Weights of a small image classifier.
Data: trained on rendered roads seen from a driver's seat, with toy cars, trees and houses, 36250 training examples, 44.8 epochs.
Rows from block 3 of a small image classifier, named by matrix and row number. Rows with one number belong to one channel. Each number is 500 + 50 x the weight over its row's rms, rounded and kept within 0 to 999. All counts start at 0. Numbers have three digits each.
Before each channel's rows are labels from the 100 images, of 14976, where the channel reaches its highest value: "peak on" is the class under the peak. Only what is clearly more common there than usual is listed. The data: rendered roads seen from a driver's seat, with toy cars, trees and houses.
# convs0: first 3x3 conv (model.blocks.3.convs.0.weight, 320x320x3x3, standardized in use, each kernel summed), inputs 0-159
# convs1: second 3x3 conv (model.blocks.3.convs.1.weight, 320x320x3x3, standardized in use, transposed, each kernel summed), outputs 0-159

peak on: road
convs0.254:498582446542531470518526492418535510464514526577536546542423523445481482542484504575552495463427496516497477535450488482511410485496467520540469512489533530478532502529564500405465404509452493557542475628500506503429473471563439472464471504528533497536463465544447598612451568503593468497611454458445495559443499437439560469478419516431497517517516448494457556509522486442511460660409512497533560537518572497449453427452460489540481597551510445474520476520478483472502443503473490
convs1.254:367441415551464460532489508445488430539479490535462437507479534477428509523462466421438490525506517486409481456493569496407398495415477452461400500562550449530449446431450548450533488448456489481511532515439457517426461561496531529501570466398525483463457525470486478490509524534484461502486524458437475494498386448367386452518417389464462501486433401487441564451499539502436449589538505459527445437453514495529546421550459390461562483428455460550483521444474535436466446482501488

peak on: verge
convs0.267:450554572542524500535493612553403506574483443486548531482520441461521507455566506491534542485486468529524469521494484477460464474483432475547517490520498442596409526553509486446431490470385548474599524509460555513461687472494505487472582535513474425449508512559521470501440475494507507486445537556518525538492466429535492434509504460426488614512488475483529379520511411503464391547493480521520509494501463453494641522570510591421477538530425475473499454623564469473488562493474597
convs1.267:518453462546482469455407501492485587512496458523515462542519416496517515479448474542510476514521527573507535478535490557458526509516505450523481526518437467528444495453541579453499444435505539440442465498499480490497434483512495549471605539571499516494406490424578504492570496540417502511567534612432523507499493503458484421466430503465524531461669511527443520493552558478479544549436460449462453572486458543420411492522462481595493485538552552533541460542561427536529471564569579

peak on: truck
convs0.157:439506483536408396501594446502505531584533493507530540611450501504475441455343580503538520484481478536514498496581491503485506505503500478508493521525538490540454520450522547461501447562595516488548513468494538540562486485484573544514487359478507460458520627459462449470449444558463460505567463478466494553478478523531510532501562498540470420542448484530469454472481562475523555456541512475562601500462541516579550508502536414470570634420533485451559418510514496435465546518495508
convs1.157:674532507616527548456571512504566433513536532492593461523416488532432473561526576460475517525500544525507527495458495522494527560439516538470468578495487472515630489552525516512477492515483503506446529542491538523472494501564471571498540452506457513474616512547541382551554534525519425543550495490496477432509465490427469504519469523476501573583514610508514510458576456535531453461481532446441496537427453527517436547558534583447495502582455546533576469477477466475531515498555533

peak on: truck
convs0.231:503465433476469568491522483524579520457538456371506433537476494593417462455541447501461531493407490428467486536508491454502481579602454635474520480517554523539482581517410579505599478506565472473446453513507633447498505482521493544551461518523446521483403496427487439422549490552548533622553508347501559519467557457541518453542552522516507535545438449497505455477465589527494467456518543622543555499550501577562558369491608462495476482432496565576493480456438572547540508530468569
convs1.231:516475575432474471431554527593523410601584499507434550539494575518450517435492507423519549497500525452575490452551484568487546500509556496549557543489455508524458521449502516446412503399488522483498512556494424436508456537507497649520637455566510575486546463516549479611524469498456493528527423525546595487520517523553521548489475498554496580482475559456401554536522527590551492533638574507478529468577524507522592581507514409440484542587489491469521521575527565475515508540517496

peak on: road
convs0.40:488433480537458492473531448421508512527436404523476530414449453520544463506597431495509475502536554538472565458512460619350578468636536479420589525507509513421477446467473493555518624504468502501535469467534472418450416560433405433491487505459471506438560445510520572509536526521469543417438549505556535529591473513468423489513537592452564431475511507586538582538496519538362477487587557461386469532509494559503537572506487524522491605512514565533438478448461495559527481508501484
convs1.40:382580574482560573492580520549535398481498501477501502507480474405413545528501503510519479500532476487549542562477544514619569508455531639529521514503506454472539612497611476530590481448560484547565521488476458322511582499580465495431496475547488519515551552462496493465522487522503569471517478503528531524353502458455500505508504561560517498528565526504426443496471452469453407549503453526585464540576580450567501598462483528521535493482524474461478505522494414478566467488478476

peak on: truck
convs0.42:533486484581521511461569513554497445479528489381521578500575432478481534537491443490501464563481569524486546526473494444603506558492498379389524506482479463498435503511458429513466545465513467574530498484580596512525440495453522544521490445580509458550520562619536575486590480570543543518512503473506384597440505496557546512547514532560489494493467482453517563480432530549502507507536482489483422444536472532456445506395542553397544526595495554507431510444493577485453437481470462
convs1.42:447503524435469496505466498468546459537503443515512525496573516464581559530544468446485502602570537561606487509491494431532358573577589508554511485505604578547542526514650505519469457562545516565522456471516494473484466476417509615474473453582518465429459504508496477472477554454523517467485549508534493466468535540551575426494548544430533537502510362482546501506511595527517542478461545501596506473577552594604471490439485493436512510487554507487513507527545501519541473608530503

peak on: verge
convs0.111:468494427515544475437551532479423517505568574477544555509486511509464450515476513514496522510534543486463432536532508543505487473575514525482466482454452610523457523502496474481422509493498489476519479505543477552575529459406511418527482439447558555550457532483509478597513433443530517484598510522453380515513447570494636576557539581486484478503483519586483494554522587464519555433568507542449523543436448501546469539553521343423518499549515560592498467500551496534566570468428494
convs1.111:518504597464515563468477525529459469485451476537497566496474424430449536427439447477456438470470404491480524471411446468479489517485458485532467638499496478551526421510483509487467538472480449505568514562523560490506496394519423538528531592515512520544564497524593465554510566564529511488484497518544466414479486493496605428574419477534493535482606497465563530467512493564425467461476508469538503452418520508555559532548500558575456570413525499503450483539701582509441442497487511

peak on: road
convs0.71:467524492552499531418451520534432465569503469494463530519468490544547466435462438575505443455494487587431458367524462536426468513471508484454410500571524509487488542521487562561563581455529598444505438489488459558449433516508502423374487529510463582443376531533504567536512478502457515438451528436477498530481474476488593499471529502505469558503556590532494495475419547486489472414532491507511571513510565509492405614546534561544591558540465490500436482511397413538473428467568447
convs1.71:518448492375510551416552518526497468436516507529420526501511497512479568493532515501485503564524528466473478483451493385475487525472504538427533520480518587549475573533411530467433441498447529607548508424606474435492478596454529442499457513548537531556538477482546557450513489510587467522527492490443505504409469460491534406540567518529456478403623534527489477496474456458419494491507451568522502513510453428543485560534524524436519454514499476463487478458367503429573536534514492